Rows from block 0 of the decoder of a small image VQ-VAE, named by matrix and row number. Each number is 500 + 40 x the weight over its row's rms, rounded and kept within 0 to 999. All counts start at 0. Numbers have three digits each.
After each channel's rows are labels from the 100 images, of 14848, where the channel reaches its highest value: "strongest on" is what is common among them. Only what is clearly more common there than usual is listed. The data: drawn small creatures on textured ground. In brackets: how many of the 100, against the usual share in percent.
# conv: 3x3 conv (decoder.mid.0.conv.weight, 192x192x3x3, each kernel summed), inputs 128-191

conv.71:562494486463499484515493503461510453487454545534492483524425449573508520489504548433467466505530483468487544479462554462532497577538530509543498538465527561583523452474482406474502515498467587
strongest on: small (69 vs 26.1); snake (25 vs 8)

conv.134:477461501513473485520484534509533432549521469452551562581440523473403508471466553509508507492448459415529543554524481521461452524528565496433519467500529484467505418451455383429539528505484543
strongest on: orange (43 vs 8.2)

conv.152:499506465504454530525533490487577534529580486536501511553439425523463485498453504499492526503519457388475593512482528487415471492512574489485532473497509539482495510513471465419583473488530494
strongest on: black (30 vs 8.4)

conv.191:496533474477465467455461546499495490500455496524509523515421477459431539412417562511515475539512463438546518524519500548527486489521526494449532561480531527473558494485416420534455563527487481
strongest on: red (41 vs 8); brown (30 vs 8.3)

conv.88:458495553559557522485475534508497541612531458492498461521487433448503440510458490535491488512503514532501474533494466493503570440501519484517498442512473443430467530532537519483587455508544466
strongest on: jellyfish (44 vs 8.7); spider (33 vs 8.1); white (32 vs 8.5)

conv.170:535481569481584483475514511526483536533502487495490475496447420490499499505456533469414458533550488545498489509494538505526499420487502529507530561446432442481501519542472458495573522515508546
strongest on: green (26 vs 8.1)

conv.183:459530595509545502496440594518492489570503511506543517559436412550495519518503429505520457491476536550532491521459511462444533537488475544465459442546527428466460441477483451450596455520510502
strongest on: grey (26 vs 8.8)

conv.161:505518488478495525532439510508486469466461518556496515584416500529468525526514551488527481489482481461504546523503546462463522600511552498481514493559509478509489474457514445482525524492473531
strongest on: purple (27 vs 8)

conv.75:628479452501533542491580467481470462412436534519461513438521533559509531549624521458491513461532494491452513463476550507570489520484543524542464507510534526580489488475522518560441566507456595
strongest on: small (62 vs 26.1); starfish (26 vs 8.4)

conv.63:442543558525523539512479564528554552501473491531517508487532536431430521470484474550580502485495543468531451527537504472500563500483471481442455470544567438424494502536478499502554472461529454
strongest on: starfish (34 vs 8.4); white (31 vs 8.5); orange (28 vs 8.2)

conv.19:506474547453541512522497517549507515473450533556508517485407513513499548514546533492461475496509497501523524534500566484514511580496480507479591530496430472500471470488530523520545493495444521
strongest on: blue (39 vs 8.6); teal (26 vs 8.3)

conv.167:501532477445497465511492457501507514495483547494461470513547462558456531523465561440444523472529500489445543492465561465444437498547508563517484553444582505522464511583450378424517511470519548
strongest on: green (37 vs 8.1)

conv.169:575470522447494520451556554565522531478503537497550563465432482540465533482543515500503521516582477501515529538514558518499453517513549473445522547441444467482487464504462496487530507475501549
strongest on: large (52 vs 25.6)

conv.45:480492498451489496553449520540591483575513527441550526517442483543451503489487506479535491501459479465497541543491566490431434541519565497481516498448509476489479460462531435413537475494462533
strongest on: grey (30 vs 8.8)

conv.38:542536477544559527528544401447456499511474450514464471479556515518515500524513494509510511489509521511473491388519507476530526497488470537582402488525575508566491491533505544540492508511523490
strongest on: small (59 vs 26.1); snake (28 vs 8); blue (26 vs 8.6)

conv.113:512522527458507502564472510516506499527456465510505490531400474433417529485418547507492474522515466474497503553490507459454496473539563520450537546507444458466453506490444411431566541510506533
strongest on: grey (30 vs 8.8)

conv.16:522508499455468499472486529534528468477477531499506523551484528530411542517485531468498501476474463450497542550523599498478438564528574504449528538480515488507509488500461407475488524482450518
strongest on: large (64 vs 25.6); butterfly (58 vs 8.1)

conv.185:497504495447496484500442497509525543547523533524550514541404422535485514533515442473489479510481475528506519526473524474495491531531531461480595539484406494519452516484533506480582466522459509
strongest on: teal (25 vs 8.3)

conv.56:572514485494535555464528456491477483411463515498492482505608529557505534574533553449480510413523458504450577474504572490536467517510519537500492529471554502556470478533466501523491547450463585
strongest on: small (57 vs 26.1)

conv.174:462543495474507571470508563505514470519485462529516495549509508477430548537445491567556462494491435468555576527538532474487500549515531493431535494544519479496520482482450512490517491496437479
strongest on: black (36 vs 8.4); snail (33 vs 8.2)

conv.27:518526521514478519436469586513520495494421455497499517513476506472518532447513518451537434544452533506528485551480528489544548511488479542459553490484548475459482490563501445585455468522484511
strongest on: brown (29 vs 8.3)

conv.112:513536523451534527544458544538537497442428480542443484536466501488502557511470561445530438490513500509492504524539563430472520537517524503456533505526510476543505497492416461472514507499469555
strongest on: large (55 vs 25.6); yellow (25 vs 8.5)

conv.2:503476509444400438550489506557499475513496566520498510564452456547407485496457542458455493474492519472475514545472522498430430545551545565459483494506558460476473489494461357415504532489504526
strongest on: pink (30 vs 8.3); orange (29 vs 8.2)

conv.59:542469547507502538501518552520534482494535484474536547463447525476393507485503509564546536486515479460504520519517498484438486514500524495416478473524521432436458487467437547444556495487526552
strongest on: orange (37 vs 8.2); yellow (34 vs 8.5)

conv.168:504460560468476545453510611519526466446490447465533567522488533490442526553507503583546502463494496504525524571585515512494473552506515452396564515531496450471529482461467493491480506491467492
strongest on: plain (39 vs 16.8); white (37 vs 8.5)

conv.132:463494472448473462515483498499540507523531545526487523608402466541476533488499523452475473510471451481493522540479563508475475534555540476517568548484461532507504468502505364465547495527424525
strongest on: teal (33 vs 8.3)

conv.3:588518540471497515511451494570513489463485532473534547513507504529460492568473506486485538451503494452464536553479536455417434546499544521417469473510502410501433503460500504434531515455515560
strongest on: black (25 vs 8.4); fish (25 vs 8.4)

conv.126:528505432446526469508534456540461552418513566489461503470595560502400493500535549457480509493509477432439515477470601556564478487556579516524497530492526504520463496534513504529465478504527488
strongest on: small (75 vs 26.1)

conv.87:468481457474564508503512504497530489569541482462576549551433492525405497494446514514472571450496425402502578529518512516480454489574649487431470475497513527477472464489475476414561520437496510
strongest on: black (28 vs 8.4); red (26 vs 8)

conv.127:452466527517519490524534468552482470542592524445517544607460528577477463502495542492452550495472541470482472528469539548404428493496551554497473424527511460481463424466487462401553538456528526
strongest on: purple (45 vs 8); blue (30 vs 8.6)

conv.28:494542492458423480433443529483566472486505523464563570522450511523468566467499458483562504553441478439525489548488480506440461563526514450451559529504493536504499472475485435518482497515451508
strongest on: green (29 vs 8.1)

conv.148:514464451496511462476536471518518509403525509467475533541520621491477461462515581466477506523477471423526471523557531572550460482493533461505557532498481548490511460463523452537475505529471513
strongest on: small (57 vs 26.1); black (26 vs 8.4)

conv.157:504460430456496478530604473525528552460531543459499531479556575504443502474510548454467556479494498441497513517548602572538402472529551500509513577453519549495513446495464498506471500506480520
strongest on: small (81 vs 26.1); spider (43 vs 8.1); jellyfish (27 vs 8.7)

conv.84:433468524565485522441533527534495507502589472535457498609487505518504472549474557539449447524453515485515497541542539530460512512495513470522575469517490473469524476517524432475540460522496467
strongest on: white (31 vs 8.5)

conv.80:502521552424515464515445514510498492555473516491545515536411452507451544477442525482518459525493511526509500489516503495475470483542488562473504548471501457507479485519429406451547517526476530
strongest on: yellow (37 vs 8.5)

conv.51:509518542467501528592484460546468542506523548543481521532435474566528476548552460493454469456513538552460510508443554442431501537525508544513486479549433456500420499482508546426590478446497564
strongest on: blue (33 vs 8.6)

conv.82:458486540478496500570491563550522483521497536495550557509460460518437498441492522490520554479509532490536484519499526517443464517489470545435481443533532440424469438455424474395538497482522516
strongest on: yellow (50 vs 8.5)

conv.159:572470532516486555498504476509540477500528533470512485521574511529461456566539505455487494481481481473464584558463547479444496517508613528496520433540533472516451528492550473429551482470472554
strongest on: blue (27 vs 8.6)

conv.20:511546502426536455495454505549522546545512577489513507535465456516457525520508437439494502513493495520489478551452578495488475504541526495469546551431442480495454557512544531489556442497474501
strongest on: teal (36 vs 8.3)

conv.76:517504556481458458475433537533495432512507518473539522597433457533464482517461529459468515478452485479481522573468496489458461514516532493435528466484512440470492510496523391458512549486488538
strongest on: yellow (53 vs 8.5)

conv.55:512418523493561454455447535485469510511521508504555544576400433519454470479516496478513474516518468471562515530478487516513495536510601418495616489504454525456480484472479398483553532517507564
strongest on: grey (33 vs 8.8)

conv.162:443507589525496536539449539530474478520448457556475512505440432500492498536467504574496497479532508496525511465519461471453496537485498514452474465540502429501523480485449429434507545488495462
strongest on: plain (37 vs 16.8)

conv.122:521521459495481516530503491490456471382465514518440505489581567523496521522567547475529507485480439466484571491501547484552514538491538483491486521513528513552520516489554542577440520473458517
strongest on: spider (56 vs 8.1); black (27 vs 8.4)

conv.47:427476576532478438531468574529500453547549520501532549540456472526554510448543421496513476526457601575541437555450521504502540559462439526530533463520500442460492453457533466475512474542500500
strongest on: white (38 vs 8.5); spider (35 vs 8.1); yellow (25 vs 8.5)

conv.106:442462566539493511481495570543525513589533472519498474575461473512439472540465520493468470522453488472508530546521536492475510497498557532464501454516519419453483438521500417455577465537527475
strongest on: turtle (27 vs 8.6)

conv.158:495495557550523554444437528455512548522496479502466454500480445433523476518476469541518455499548519534515486505459435450482616474486485486533555441540482465464484574567496506511543469499543463
strongest on: small (58 vs 26.1); jellyfish (30 vs 8.7); white (29 vs 8.5)

conv.108:458513532511528524555486523511492484557482447485514530497440482452456500444458501545548530510485506463508474507507499493411544463510494513468462448548532476455462448498422458419547527490514491
strongest on: red (40 vs 8)

conv.14:583527474512521496500477465509498413513453524512531489555484484535412517515463542466472475504495399458485580498505530495510456509538566531450529533464483480563514525473459448464473571507447591
strongest on: small (75 vs 26.1); jellyfish (32 vs 8.7); spider (25 vs 8.1)

conv.165:509519536468521520469408532494557518569450509506553473549360391521489566522492466474528441503510466528519539522472513437460520552519527524491538489486475474516443501514489394438593475506488542
strongest on: teal (42 vs 8.3)

conv.58:525499538505581503537522456521456509506523467502470479520464508462464462527426588535434482482542401398486543523533499491457513445514631495503522503530452475479473477472484449415569522486547492
strongest on: spider (44 vs 8.1); black (25 vs 8.4)

conv.31:515522523531543551547443491460501502539461454496509431548462419488479488491419550472473448493552483491470538470471485436440535468509557532514492478482501454522471527551424451453547520498558555
strongest on: red (38 vs 8); brown (29 vs 8.3)

conv.11:518461588500539541527480506541491501436526540459500516558464529531476414539527542504509518441511529494479505506454538463443467525488513553501533419560538430511432471466490435413583512454505530
strongest on: purple (35 vs 8)

conv.33:490475505512444525490500560556555490523503494498463525524470502523457485522506521478470490475445514461461540562499586457455456531532542495462524475500554471463486484581475376468517461512457501
strongest on: red (28 vs 8)

conv.137:454503546507498531499475589517576476556501465497546502589433499491473493466435558491533437493466506463554498572535514485461492536495529500444529472500504445428514460497484413458537473494488515
strongest on: grey (27 vs 8.8)

conv.133:496452545517490481518503529515521559534468512497491511439459435514509523484535439467518501528520558566517491479473523484546544518517447494509491526474500491505461487521480484497524446511503487
strongest on: spider (26 vs 8.1)

conv.22:418489432515495528462467529489531545512509479560454511508469488445495539544486444549522479491517419464576532517490499513487550556509529395451534491550443561477499527490484530510540454500470384
strongest on: crab (25 vs 8.4)

conv.49:426458555566457525523515546495493506528574461556471518525481466494473458551460481588493501485497466465532575512537458506492498518469555474445510435550508448450528487450508503457534480489517406
strongest on: pink (31 vs 8.3)

conv.147:552475502438548488545553496522481446484448542481519548477449509555479532518563520414510523478499504533504513484483585490527428557517470561489475550504516515563455416471412418457477519484448536
strongest on: jellyfish (29 vs 8.7)

conv.26:525498497479533482559546503541472533510466510518395468526520495482433494467442599457417491509528559462461464520498543503510490434548500556515458508490520440457481488535459445481495520503500490
strongest on: small (57 vs 26.1); red (34 vs 8)

conv.0:521484575474537528533466492533498500509510513473484495517413479538539471552521533447487475473487558555443455524490552437460486485510452534509511488486494431489450475560547426411570462529491501
strongest on: pink (31 vs 8.3); white (30 vs 8.5)

conv.9:565496431490519492506532494490445484438413499495471510417517521544541493450614455463538572493517546502485477458470468505565511520489469541512425464545581560531488504486520560546405524501511548
strongest on: crab (25 vs 8.4)

conv.8:485475488470483449525507522537489465467486501482443483564453539478450514460485560462430529477465493447481516542508508504501495550536512525428517464518506485473503522492538419493486521414463469
strongest on: caterpillar (30 vs 8.4)

conv.160:442469525530463485507423529498495502526541507530510535595378455490469445508482495520504504521468488441521539549467476495426550527509594466475560459552478475464479507491518444451566491493532483
strongest on: orange (36 vs 8.2)

conv.189:434510545526480447506496560519503460579539477516547551575381481490499479421449529513511474538458538493559453502519488563457468510476447537467495475538527481454494414480428390434526525531539482
strongest on: red (34 vs 8)